Weights of a small contrastive audio-text model: encoder norm rmsnorm, encoder depths [3, 6, 3].
Rows from block 7 of the audio encoder of a small contrastive audio-text model, named by matrix and row number. Rows with one number belong to one neuron. Each number is 128 + 32 x the weight over its row's rms, rounded and kept within 0 to 255. All counts start at 0. Numbers have three digits each.
Before each neuron's rows are labels from the 100 clips, of 14848, where the neuron reaches its highest value: "top examples" is what is common among them; "peak in band" is the frequency band that holds the peak. Only what is clearly more common there than usual is listed. The data: synthetic speech, music and everyday sounds put through simulated rooms and audio effects. In brackets: how many of the 100.
# fc1: MLP up (encoder.blocks.7.mlp.fc1.weight, 256x128), inputs 0-127
# fc2: MLP down (encoder.blocks.7.mlp.fc2.weight, 128x256, transposed), outputs 0-127

top examples: reversed (42)
peak in band: 0 to 250 Hz (34)
fc1.80:129111181161116087128114159061071129120149080078170107122164150120121138138123091102100131164089146103153137126136132184107209101162107096136136142093140100162118183136113147091121146098148062083158122142150134128140048134134154116158141130138180115158091101157160116175098188124091102127121131166121098125142105148076197118152129110081162064132150114075083089184115184065110097128186
fc2.80:161124115149135072123143176135153170067182100168102100157139155160045175144150149099132140121133136136124141116195139121147079154089148124109159126124135184164147095140132117144147140143119136125120149073180180126105201181134088108226130193153090141169173197156111157121083127122103131138104131141142093116136119159135103079137051126100141212136118173146181116127120107108127140111161

top examples: distance: near (93)
peak in band: 4000 to 8000 Hz (100)
fc1.136:148170107093190194135165115100206136141185129116157142138118117130113063126098115166086092121162125121151112162171074073124147134142144096185173142153142144116136129127187159086096162106083196116097143131175168098110148067106135122161171143156129110149146123151155142132130142119089077121120071141168136138119130109088089166078120114095107120075109179113124051128110119030117165106148
fc2.136:132185087091132160127134123109132071100146171098239150103113149120101139165211147125093159145146148092108168157072117093145124170158141159123098073105165132126114145165155151152100108106157120089118138144133131136174128053082150085141139142122124144164158137157112123113156112119156127222220128150147151129082123080150126162140128134175169080100147125131147147098097122042097155129116

top examples: tremolo (75)
peak in band: 4000 to 8000 Hz (70)
fc1.214:130113090153139126148126057121159093092139164135081181135082161093146116140136107116164145102124129135126133121095128120100100110122043107075125102165129169136112152158125172084174152112150153158079140143165080106146159138133123155171131151141105062202104139182159117104148166134103106120125103080111099095140120074166122168152136084102140093097088057029106105078171171152173186118146
fc2.214:091091124120153109060185088097108153106085148194159076132081139141050153131139194135095081130160078150099091128112159128053139101113072119109129145112112147169144174099092142153123085116176133161111074145095150135082102113131135119099125089078107183094121089103104174092127097159145155091152095143111092142128166161167130108144085143155120096171133166082157138123117171084124066085128

top examples: short reverberation (64); reverberation time: 0.15 to 0.3 s (62)
peak in band: 0 to 250 Hz (75)
fc1.15:104118164115111076168131104139116172128132116147119134085147117100129107112161037098155157143135114132138102133162095165102088133149137122084077148143118175117139154110110131190186077144148154135063185168054156083139083080138128173173099137172113095097130121120214104109133163162123093121141136148145155090114088163106145157125167071124129182157116135073136123196128050070133136112137
fc2.15:132053091128142144159097078104114116133105133135148193129162119121101190114073138061100165159134108138108140124122141116162161113069137086190140139149122143095126120149074123114082139155160134132126140117117128167154072121102171094109113132143115165130098188186087182099117107161160064147085066119148120151139146172063085114158119167061135106199181109084102092101129119178120082146126

top examples: distortion (34)
peak in band: 0 to 250 Hz (60)
fc1.49:140070147144133183105128110100140137197159135143147147107123090128118083071124090094155166166118143145166188174151086158114105190213207173138100178137078091129137126118138120124087161170141137108115065078159090129129156162129125117137183123114133160135117117179122072160135146193144175130121136057112137122165133146115116148155091159137148101183139135140152113190162152134137201127155
fc2.49:143077127107176085098087157207159154110123127159131193123160096073127096149106117112171127143146115083139125094107064074141111147126108133112121115196124139095099172139136128142092169137221111139084087121135168157118075140132081095149117145120167166172090136091126082103138119148068125106050169109124109163109110075123091117148126080173135119170168114113151109135066143080134111100182

top examples: speech (64)
peak in band: 500 to 1000 Hz (39); 250 to 500 Hz (30)
fc1.161:141115162144112113137140113087115079096170106114180156115177150091137142125161125138115127160165121107095169132087159099132119051196104116100129146187123166134174118077113115150126159141087105132122116160136070125153171136128142135176119199169145150158160189145185099141117186143099150131180141207122089105125140168022100156151129126154132169098078158137130122152115092122164180135191
fc2.161:166059140180132103133160125151136105135141105139086134130143139131108125145105014119086142119178108097107187067121086157127136102179191113142127095121094069177134149136159145127030115115106176088124057131168142114126120099118137101163139117123142169117093180145197130140148100137088128128118115108123090122105100167120136152078146120095102091134077167152192128105160142056108161135115

top examples: long reverberation (71); reverberation time: 1.2 to 2.4 s (53)
peak in band: 2000 to 4000 Hz (72)
fc1.31:138120163092196075090156111129092164120117159110128099135094065145134101133151074059176096156154102113147136074064103152073170141141167068159110128077118157054157116123107087150137132117147121091180107097140168104144117084124115107163125170121132051140197115170131084155141166154140096148155171123144098176131134165174169151153103173116153166127123098114136107184155121149127170081129
fc2.31:110165161074106165120177161168116140092162172071155158087123099133071111058158098159126124182152141114184116133068123077098123117105107046170094119146094149155129171128111149142132144139143106119116094127161120122136151126174142119160148119107142145165110101103168127082116158157092140103146150111050076154152202145122177167142087163053098079110119142117094126098125066064113123102111

top examples: drums (61); reversed (58); dry (44)
peak in band: 0 to 250 Hz (58)
fc1.117:055087159165105199150139152240137090144126072138136126073149083168169139139175118185122066127126091138166128128115136129141180093134164104141103133136124102056091147160107146137096102138145120096022088127126140150154167140129127136078162093117167104159153098163091123122157172160192137126168122122160118100152151100105142157139103144089167091150113131143160114087126104181130120145131
fc2.117:157101120114142114193152153126148162091124159138164123172125133066165144112126130096136169114143124151094186139155146113118160096140145127085187108060154158125165150125148049167038136117136169163074133132060139101166109083164131174107139127117151140082128102139179143136070183129128118126135171089129113170131138129094083152161182144106043151158126138044127128082120118075116123126136

top examples: speech (58); dry (49); reversed (40)
peak in band: 4000 to 8000 Hz (75)
fc1.119:122193104109157181119108131080073151140190149145124093118110166108103069143065138149111113126127125167145092138129088148129047092119157155084126113128125088177114130134195107104127160141155108122112040133176088077145097122114114107086143075098136118140140102120093126124117099105124099149168156119146143133087133120102201166115146175103082155114111154092227149149142121110210116129076
fc2.119:139132079124141154126101158082134125154216114103095105137166068151154092096161121191112120086077115121161137117173085141150144097122124077138106109062126100125119144174142080203063139146128118082139088116108085138149152146117181068118129083130077104122117142141145147152077093143084124131129204122125106105162071129147064174123148106101140167108142095197136124088106084149136107178098

top examples: drums (81)
peak in band: 4000 to 8000 Hz (52)
fc1.88:125143111115156088143111121118124159171119135106131117067059076210183133076128146101139132096181156123175157142076137148132134159094107124140134152177086119175129108153136086174105109076157140115143128151115170179138118094186123134109073101161101157149138152109197116072168162129146136152115103094105188140121120183160052170101153096109148107121120136093141119156164125171122178198189
fc2.88:165116090179129143122173136123165116092140117126109125074124123174096148111158157127128128136152130139115093114130111140129061159099168101099136213104103074186171152137150137085103100151124169074155147132200167125157175107125058109148124132100164118085140107165087142131108094175116138097119202101150093103132110116124109126166061095090132192177105079127181167052152087159126090100133

top examples: reversed (64)
peak in band: 0 to 250 Hz (60)
fc1.89:075126125095131131152161070121129138114107117155140133095123136102111140124152110091111112160117090178207136088070106133166180141137072164127102131125101114150097186166092091122131152127163166095175088179080141133107179062144072106060044185037125113110162101157101140129168172103134177129162132172145116083163129081108118128162171137133118141092126164134115144172123166146140151130119
fc2.89:121111145121142171177168107153152124120134188105083157113139119090139096188182133132107099112157117141132162150121153150125115068139081079124105112173161143128061155119172101123130125075166121102131172159135082161052109073147122194097156114152060170124146140136116194119188117069138125121138143087091152157143066088152150103130184134088083076126120100164113172121145126121136171092064

top examples: distance: near (75)
peak in band: 4000 to 8000 Hz (65)
fc1.255:144121096106199129111127109151180094124154160135144071100069085123140100130150147131134123109146139200069132153113153086084151168132089129163132117081187131105130170164109181133135130110151146103146159139116133177135135145195078053176089104159056089080134132091129129152162160133124124149103187113107123092118151105067052150107136130087149153120081126143113124075137070133196121125171
fc2.255:160098157121139110123176143135106075196163131144140147041152139162119053110108146128085107132128151110139128125123049088147097057093145163105078091112186148106124155112140195146136062145131115132159111152121098090115044069096139132142120177129150170146109097125128166140120164142149094082110092117090150121111126095146092093060072087099140144181156091125116107157132170123127118100089

top examples: speech (62); chorus (48)
peak in band: 4000 to 8000 Hz (87)
fc1.126:115132077129071123142129157085176159081127130099078120158131150115127142118155149155143113171136159119154169112147104130155114162109061117144149131127101091167100115127164070105085131151120123167101156118150092136097137163092167052179126092150116073175199113125148138118120149113113103149138170130230154104091077062113109195106216105136162077151137167163170122105118104155164151142126
fc2.126:195091134088163112141165139128134133090169149076160171132190096099163120118172132163155197105137135085072148091136117086113080128110131121139158094106143113079135091123135075098072147102063121131145114138199137172100075123133154114114182180122132131152126162141117097152167141084117063106045107085129146136180097137128134130077135111151113148075181134129170109110110158075069104127144

top examples: drums (61); bit reduction (37)
peak in band: 1000 to 2000 Hz (38)
fc1.251:123149167199098129160166084144186182104144127137136136102156123094075122125117118131091112078135153168133171124105117130100128147139078135199117076161100101118151076111179132163090111091111179087092174134151122108086153114147164095133121107177092111166069087132176144145146144158163108174115077147118100097145094070116165118113144134152144149083178103081112071163164119148142129224089
fc2.251:119127165131117141171151141200082112074151121076192113094134129099194152131140050141093155180180096089177125137100154132127116141088102090097190136141127115126174134142131126088103108101093159135109163124135097158086116114130112110154145132158140125133100162106034119097190086118155132123095107123112160083141093113142124135144135170174131082099191043176155133198125128148134123147185

top examples: drums (68); telephone band (30)
peak in band: 2000 to 4000 Hz (80)
fc1.165:095130117054101155103147165124085104160121120103172151047082083132092158123132185095185104137134099146110079106134138130128141154109195141121152098070159112098105167063108146107140120141168126166111106132136100147120112155099099115154137189179129112150161041112171150141141115154095087179159054102127138189083108121129148182133154091076144116152161079124136084174089150097129140100133
fc2.165:126117146123103116148060177124059119128157145071112165096155100120097140112098139184143113148124098113155103112136144138101128114202158114191112142097088116109130110082106076108147133160146155158145123133124142128157110163141127095092143213103114167151118191068119108117142111154160127163132105116166111098156090135196027147125151127132147130141072162214160125177183151085185088112140

top examples: tremolo (38)
peak in band: 250 to 500 Hz (55)
fc1.212:152121096100110086164096088226168129125151114196107145149099104179147142142126065086162132056070092126131149113142141086124107111149162079137110132175144153071106175094117115152125059132112211121082085131168095157189158132177185083165128117166085114154162127136121142127145106201115119111158119116113122098151112116106111164094146093145087153159173148126149093119102138123152095128147
fc2.212:146115157108147186112115144108110159127113137182113156106117099160115114119153142186167113162117109150122095143075212067081127093170091156123122136122169112139115136158150206082118135143126126107132162184181119131122186195089126066112160144127089132153168082154172166174118143101127180094049104152146137148108080143107118116183121097102180141102111107112190106111183135185160153119122

top examples: dropouts (37); telephone band (36); number of effects: 3 or more (32)
peak in band: 4000 to 8000 Hz (74)
fc1.66:151166118085138062110125148115074111165096166137154113131105106179096113128149134107069123114131121123116140086148144093125114117120129124137080108125144116099116079115141115129141085157116216126177125180183167162130147168173175113101098183127126179079144171166102103128114191094094132109089123143157167150161137151048134160147112104115148103127204182114172056184135093151132131200096
fc2.66:109155133137145159098126093117081081146122112162162154124225145153102116106123105178149189139148165101100111114167127141156172065135083119087053131122086088091155189157093156156140183095081172168086159096103134122154142118109165154169144117130079126074144166125141077159141125167126097128154115115090124128123106196115121111126154147113073131124117140151089210103133102092105186096177

top examples: reversed (39)
peak in band: 4000 to 8000 Hz (70)
fc1.179:072141132112095121151143106073089176153190129117114108070147167075124125111118153126126110125109098153160118173124120151133064143187145130142182096144121145126117122119179176152096054115139203154090113184171128155129123121114169138074109096095095147112128088132147127128088091103147132138058136092146151183058091154137167149163178147181112130125103150072107122186182152132167128185163
fc2.179:092130102100168138120113078166147154088180154066183157139091108151116093084193140197084147136103124162113152172072047043095140143126085131145133058104145108157141092102109127133147102161161141130156135064145161127100096130141124142145195162116170125114174138182120107164126154143109103113135115129118118091147110136087181140126183140184154136104128090118129099193158105107107092175150

top examples: long reverberation (65)
peak in band: 0 to 250 Hz (79)
fc1.157:082122191158139159124110131109170153173157138156138119152138156056093093111121149063152123170162185098095174209166169226119135087141093178114140140104159107126111119101173055137074124139100102186113101080133140170121124090106094122172123078150121109095104114143126141147160147154119088159094126145077146120161185110136138151141182092132114149110128160111102098148142201151156130110101
fc2.157:139142144119144067133085147107130110195128155168152140091114115142121150132064126145114093172094103096067179093119154134096141119073138100176153118129100134100155136086165148115169127208149064150121136125114066092120142055142111194116144221144129150181186126108134098157129154127150107143115155151074136120093144118112140079113118097184141184112172136191093114118112145084126167183134

top examples: distortion (30)
peak in band: 4000 to 8000 Hz (88)
fc1.190:092110112128179107144089089140052131160089126126120141127138110134135107089109140164112139099178093086117118047154124132098104121093149170075127088121132054084073142142111124040123163120203145120146133169062125138161101155114158142174148135078210126166086127133162108152136151215112073130143107157119092132109108133093075116148161167164139111086120078137110111141113153105163125138109
fc2.190:157136113094209144109145187100167147123159119099209111108131136156130145146121169091143075158099079142095118114089180128184109146125169058191101147163099126155144151169189124097134129173149111157155084094052111154086097103163187123172103109117128156130155130073120101167149114078088090134108141124074098140147099171138129130054123131094147067126107112111131121142106141185117124122162

top examples: reversed (44)
peak in band: 4000 to 8000 Hz (74)
fc1.105:098138124174167165101122148077131124124102158134128130109128133093095138089151102164171095076118150181088161199168167111134189146113171159101121180158139153082112124142138157165127131123111149188125086131199176185100146101104110123182126196170139174117156132157153155160107075113126157145160139076104128065166130089100137148160213157123089116115134172126157104141110135103171080166084
fc2.105:081084105119087123042175182105133116106130119111140123196109178108126127078168140145122094161109187132142087149187092144161100140133095123103109088116104135199139091153113109116086101101147119173083107125107197055143114123161133125144145118116053069137116109152123141133070164129180124144157153150120121135141168167112090126171158084091072156150154111193108081113157186119101109130123

top examples: distance: near (89); long reverberation (78)
peak in band: 4000 to 8000 Hz (95)
fc1.204:126159103122095168142088188105070133075136120108114061176114089191148085136131107110121153140173156134064157131140094093119103182088072121136089116133057168181089149162136097112132115141135129153177144149171116141091108106089157070143146093128142101147163158168176154190162151103119115111164119073162184103097090118124114136110157104154168121128091158073085095131130070157097142090093
fc2.204:149128153165116109091149120144145129131148157125107090108129158155135109139095114130111054118114191116141134208115070103135155154077076113115114129128147132145229109164177149154107169105123216122086111114146121087152132074140112062078154120101146152167153099119162150103126137056122161138105135142128134094130133048046133114106158120087141144102154113171150092095073153067117160147157

top examples: speech (51)
peak in band: 250 to 500 Hz (35)
fc1.249:109095125234103155148080107131108130125140179178091157159144073139151167133133082160052154133163174124166151118109056172087131176116138193162115042119147143142164172047115087130105166133165092151103163083088171129161121131087093144143127161094143076129178125156120128091137131119151161135134093169115087142137124131115129103103161104099118118175113084120116136145147171120120160117155
fc2.249:091117146109127162099137100122083090099088188113117111079168116118132096107125136108116149072157078200080115149160170075103129070182113133135155089166163099137069083127129149139113114170126132167162115111076185114160097136166191133116171119088095126087143133163168069133106165171205124153105112092117109161130118136119099233059141130106097140118130125137129124089128116079155153129131

top examples: distortion (49); ring modulation (33)
peak in band: 0 to 250 Hz (89)
fc1.208:120085184166097120175158085107111140115100131184165123141129112093085087079164178159132109140097140071124136143139121146097148195105144167173191130077115160114065116172077092127076115098069098137059114145144136141168121146084176128141123128116136078126115105087112067195154152131135152069095154142139138151102144104155105175107103151108177091145178120120149114136139111110092136206088
fc2.208:133141152058115107112180068156136077110109098129151113111117146103111180131100098138159152144112147091112153104076124169140128168146130162173118142083107102142132147121111128120110133126110163093159116128159065109080181094172141120074114067230139170165174103090114150122126096172078179145187125148160159173098136134105074086184158094119071152075107159097106132134166085124174100126139

top examples: tremolo (58)
peak in band: 4000 to 8000 Hz (65)
fc1.69:171110131102174161138072143109174137154170206115127133149090104097068048109162080066191138088175222150112138143089108110100129106154139118138132145127100150138180120092105127094126111112121083176094155134175094184138193129104103145136143114146148100120127149152131176155128121106136107114116104067070119080106123143142182132109180126154117124073109111091201159141137137091153147138155
fc2.69:073105081129143167132190145099099113106114102112175124104115150139121164105053157092090121165185110113129129124107114154123133132168144092151071141187118145116122095135211093111189080089123179151101134146170120169149143135098151153083132110116118120132104113179178138143109128193088139115134186152169135148115166150120128097158135101173079111150110153128160181140080157109137066129019

top examples: speech (86); distance: near (67)
peak in band: 4000 to 8000 Hz (91)
fc1.47:048145151147193126123130161087107116112163164114139142149167165161185080144163113097127175155113145148141120117170105085124126063164159202117139180130110129141138136128103170099142092135100155129136100127091139102114103166154180143168178136079145132120112154093054169076169125194113175147147115126163104127102108175157181126180188120154141145166154139083209132162092114101147093115142
fc2.47:082163124092200135111150137143109052119101203132140080161057146098177054114146076051110148135105184098131142096124154109089087105135149169121124109161114131129090187143100173065125108162135102130183145131115096111128161129165113175139134128146131109106097125055111184110117080119123135101123137097072097120174130123133120081191133175089129170174144144112115103137098152153164122121148

top examples: dropouts (42); ring modulation (31); number of effects: 3 or more (31)
peak in band: 0 to 250 Hz (98)
fc1.224:146120125155140133141137128085205188152127110145185091069154123083148123093145165102121118147186126109122175174115117128165123115094187161066054111143159126093158165157117087069074154124099089082119101126162120144100119141163203146113136136103099158116124098136147114113123127124150172081141127130102203146144179143165113104139102112113149052136144142111121148189118180150154164175051
fc2.224:087123130109142138095133121166167173145100130164132119165123101135160112099165079135188126097088155149104090082147129208103115150079159080173141105062182122111086059083113122117116181103186135136106086139090099164159123138190096107159181151130125184137157136129191159105123146142192166169093135139141142119141130081095154148139155105119079169100180146144139047159150117145123152157151

top examples: reversed (85); drums (59)
peak in band: 0 to 250 Hz (62)
fc1.175:085069159103127086160196141082183131175121165119111131105138136089115123114179103116137131137151108116136165180125128126134158107169091133084126066169103118123111158078084146154096126119213124126131102146082096111180109159192100189146129149113177164154151112145095125085127188138141154098172086163149169126164082150124053162195110082191093151125095139085114121141144159137119134156145
fc2.175:146054072101136132153099106131150124139174108091142142120093132115170099160133095165131151087124172093182165161106059128090153159110126143106132114094163084122124150118143098121103153141101123065170108114126093169169123107124119092073130115116082134113130181136166112132178085156068138125154114127145135071070170070144177097157126084068060081135095179124154125186188173160163154121115

top examples: distortion (65); ring modulation (42)
peak in band: 0 to 250 Hz (100)
fc1.90:115169135168124141111087144138154155147196123075131107060065059092082153105159086122134146105140088088177113095108170152118110179110118110135088118127076139126104166140118117146097188165138112120083113140126094094088150074172126131171073111149170118152133087086157143177102099092111056087164138128153093077144117106098154121114133150091181141103183130126106146101123090101141087204092
fc2.90:090170079146166163108127091131102155148120115077184166142115153180087177161104054087136171125165149082086148120183151089123148164082176183165115164136111087103104121171094086151124107131118118131118118135105065169083118150125155127158132138152142152105123069071157138090112142073088146139177101134082164137083126174091137100113168141094158095168139148082177135193151143160158112139149

top examples: distance: near (74); speech (54)
peak in band: 4000 to 8000 Hz (63)
fc1.130:056123081073152128132165091116108120144159141126187148135077127120193105157120172153126120103173071169171176115186142173164104094083106148158152155092149074127147157164084142129137127111135166086149142135138138155122101140170136093151152145153106122178159112115066126100103135204130094142106142123154188120117097066153146113128122112090070151148083096125194070135144093082122173177162
fc2.130:132051121141169125111127127114124103203202125145161103154124107111127171186145158145044132158167090088091099145130050139149140231149152127106141150145153144100102122121109142097109102104076159155122153163133100125184148116179113152111096126144116141106107143137069126165155139131127124177156118127142136188067052180151115168129159177147151128120094129169074104110128152089177117114120

top examples: distance: near (77); speech (63)
peak in band: 4000 to 8000 Hz (61)
fc1.163:058092151132107127058061174140130134152168133152142171122157134096122057127126125180114119100140115182119088131112135077163074152189125144166154128160149113094102112110073149133101129126165132112092085106225101111149137149147096159126116156179109067106093175107090110142142113120179142155166078172174143092094143094157114093147129181113120078116108189120131156090164098121179139140104
fc2.163:102093098108147178109169125123115171093143152084142112104107111117153112108200160151111152094157108160137162103142106177066176128129095151123197185154173136144161132104073091144116144138067134133093193068167106128066065081155060142125127124172123114124168111139140166122092168187116115145179148112118076091110077124145149106136112190091117198118129115111117115115115141152178171108127

top examples: tremolo (72); band (66); number of effects: 3 or more (31)
peak in band: 250 to 500 Hz (42)
fc1.8:200157069115157188148114100168124149093115139108127171126089159138120077145149133089133167118120171102176106164106141131141171099131120136093151096124068103093154116117082082146137145146139185060124102218147141072101157115116153170125097155146108131150187096160161148144093127135075111122118167100106136142118193073106125119127113064172185146113110121158125076162162132105184146152194
fc2.8:184078149111083113146115154099086154112105115139059109178072110077088160081076123146157060189151102145187111098130116158071126104149119172128124118111135101156085110096121155158114122143052123108148093135105137091133170128167097123184134159149184115070066117087125152133152153145161104080147137114139103140103124076122119143109112138061153104144102139132102196138077144064167139123168

top examples: drums (83); short reverberation (77); far (66); reverberation time: 0.15 to 0.3 s (44)
peak in band: 0 to 250 Hz (89)
fc1.222:093130074147118111084122064088047125164105097135096104169142139163148170115167210140088164086103080136096150231072084080130159096125133089117171099126122119065130113157123128061106134132122176130149131170125097115106133079123119167118155094139125136125085065123121147150147156137105127122122095171127173126184109129134120184131082124091183125172111122077097119122143144134114132132065
fc2.222:124085098150144169110185112093073078106124146138169157163107095134140138146085095040095129133160173163126089152162110172162151157133090133180140107144174142106108117082123141116095124162154131218098142172156160116130143127118217176158101124119159087112144123117142140143124167075110163068113148154093093161143122159129173147146196121128121065157183170107154122159098119165139097129070

top examples: distance: near (80); speech (71)
peak in band: 4000 to 8000 Hz (94)
fc1.14:130072102112131186124096113140119170080121158104120132164114142080156096134116168141065142102152139123129102104127102086177091121077158123146111165094162075110128103144156155111097175072141110117144080072160182110122167096141122144108101044101100154180154194078124139093116127127061107119107153123160129134163182113144157105120139059124114109088131126091107053102155179052175131106127
fc2.14:094134118148156102153129130153094126175109131183163106192068147158073148107130059166103185149121157114148106128119090059109139166132161132094157168087059167153132120154133129094163130114174124185079127158073091089201109130121153098091099144170116152139114133153143118117183144114145140125185137175088099115076091107167063106110137099141138091124160160108066130098163092115095093093157

top examples: reversed (31)
peak in band: 250 to 500 Hz (53)
fc1.71:104108111202144166172134072123135087119133163093133171144150132187168109104104119131102082130102113080102201157161131140116104125181142105166099141086071109191106127132161128143150205126097153116091103128104146119122139145166205087089148131086128125080143114189112127172104099158135078097115088148081149093161133107083171126068095116154145139138137128088157171088118115100180122056103
fc2.71:142073090094094184132051135121133090143125078152143096081113122079102169134153138145098135119145112113154082073098098123094129083158126139152189103153163147133142169159111119094138127157133161115169182148160102113097181156095124082180123089104118115121151111145129137080057150103167139112046105075190127166185139172103173155188134110074155130106092173143157140119148131146106088091160

top examples: drums (79); dry (76)
peak in band: 0 to 250 Hz (77)
fc1.76:112117105186130130135161141122154101143131099115080120082141147094107094106113159123154132130084038119104181146136127176134120128171143068126162113128147108122126138092113068093154149103127085186127137046151140147092174102168186176103114115109136148084106118167170035182086158152152134145100151148121112130140071137141138134139122134111137113128204185132115035125141086155087105079098
fc2.76:085143136130154123130087109104136142147133127137160188117137143144076143143143200132140182142122098192117163055116112076143141115128154079122135110187159093159149167205146155100148163142058112165141165175187052176139091117114165077129110143136117182100141107125142131127079117169129139202115156105113125175088149090144134145100050139119133185131136155091119151080101108081116115116096

top examples: dropouts (53)
peak in band: 0 to 250 Hz (34)
fc1.139:181104094161096113079096171089125199136119177124125128110197081165132137138136111132101082090085133124149141090083044139103089125131177130158186085131100137129103143121157076110050157141099104157159107144136131106129102122129127139153119117169124087128097135154124150146079095142155123129132150127102163159121140120201131164082114160132120092056171155040140138122122142066170055159107
fc2.139:115136101155109136081102101068109096148124051155147160072097125166157120150129082094153150089071095098110126158146087090192164103122113141105177196086133081138140135109161126075100142109166141078146178110116179145151104128114150139110078142143140149068089141131139126115123130152158101075155086157180163103154194141146045158112141122166088192178107162140147143120118125105094127116073

top examples: short reverberation (89); everyday sound (50); reverberation time: 0.15 to 0.3 s (47)
peak in band: 250 to 500 Hz (33)
fc1.70:093148145094149124174106088140112160121109099098092095047113095090110127117165130175134114145101133089093134139138066124114104103059180161132191151136099114077078094097072209142084194076119135102087141075104156084125117057171133101161128103112088106096151106091172184185121172114138124139112152164131160115167113115177129138113106148127142105169097145130112134106120166124148185096144
fc2.70:111099092132104150127102134142221103106087161130138151077161179117108132076135131102090124107170122058141162095159085071150165081071159183103138142088163140133100111128111167090105113083116138127134140130104148208118109121121145145105137128122120108116168121168023117146104085130115101113158103104137090166139125187139130144063137158190143149089128164116153107137140142222119095123174

top examples: distance: near (90); long reverberation (75); drums (71); reverberation time: 1.2 to 2.4 s (42)
peak in band: 4000 to 8000 Hz (87)
fc1.127:088117114112190160130168117177053095184077133109131076074092070177109051156179112173110109158106136120154107166111147143153089140130128146110118044151091141089173084074125073126129121140171154130148111126145155124132094111085083163147155111139116098110172116146152131146116119098103101134196159137141130136099077175161106117124156114100113123136146194134137046148074131135173130111095
fc2.127:106118138118100122118093112219147132135068126126130137171166134133146044117103095163116068086078204109164124066167104089100162130105134122112153124061134144151145114133159090145106125144103073118137119116094126156087118164144077122129102115148098126146080111095163148156151094168112096048145084186155100086146158073076135131162132130097163107126111155123124068108120099124055166096163

top examples: dropouts (72)
peak in band: 250 to 500 Hz (34)
fc1.241:094074141097146105129099118147082094110137096144118144143114118084173056139121089169108142089122133099147106161139156098105135158153134084183121163161119186107134110172150134204093146130205063138157123155138093152106121136130075097174100178132165162096187094044161099148094155102114144096130136177167090090131153105088161191133096141093136124125170147115069160135145081123084156155139
fc2.241:108125142137131114122110145126077138170150112132091136157132141130157114139103096127164141121115061174163086070096123177137115124098146101051145106191132155152125115117145143161110096146085121095164178083086108124174073119135111060137133103116153151134095103110168139099075139144167055183104145131067168147141165148159149150125106148093190181166159050166174137100146147143197151150189

top examples: drums (52)
peak in band: 0 to 250 Hz (63)
fc1.57:158129134129077138144044074147139093188143156158129130112200089108098104133159128140094134133098159074167159146101202148149148100081139150111091067115150044206171089134140119100133132145127150166108100194154166120151192134128168150116134092146154171137095142134150125146108168133162151076138078128111175120140188121118157156122141179159176143143151132093192097160134111125097112125134
fc2.57:134098167154158122115211077127062114157142126090112168093130133126121125125145141098105092145146137158115215153142096162182173157107136135151117151132146114128095176169189159169117120130093106125117123102154095133094095105122130097125140068129123085158135146140070134123090103146115126110072127136130171135055120105147089146165108155113062133104085083115174118077167230151041140103126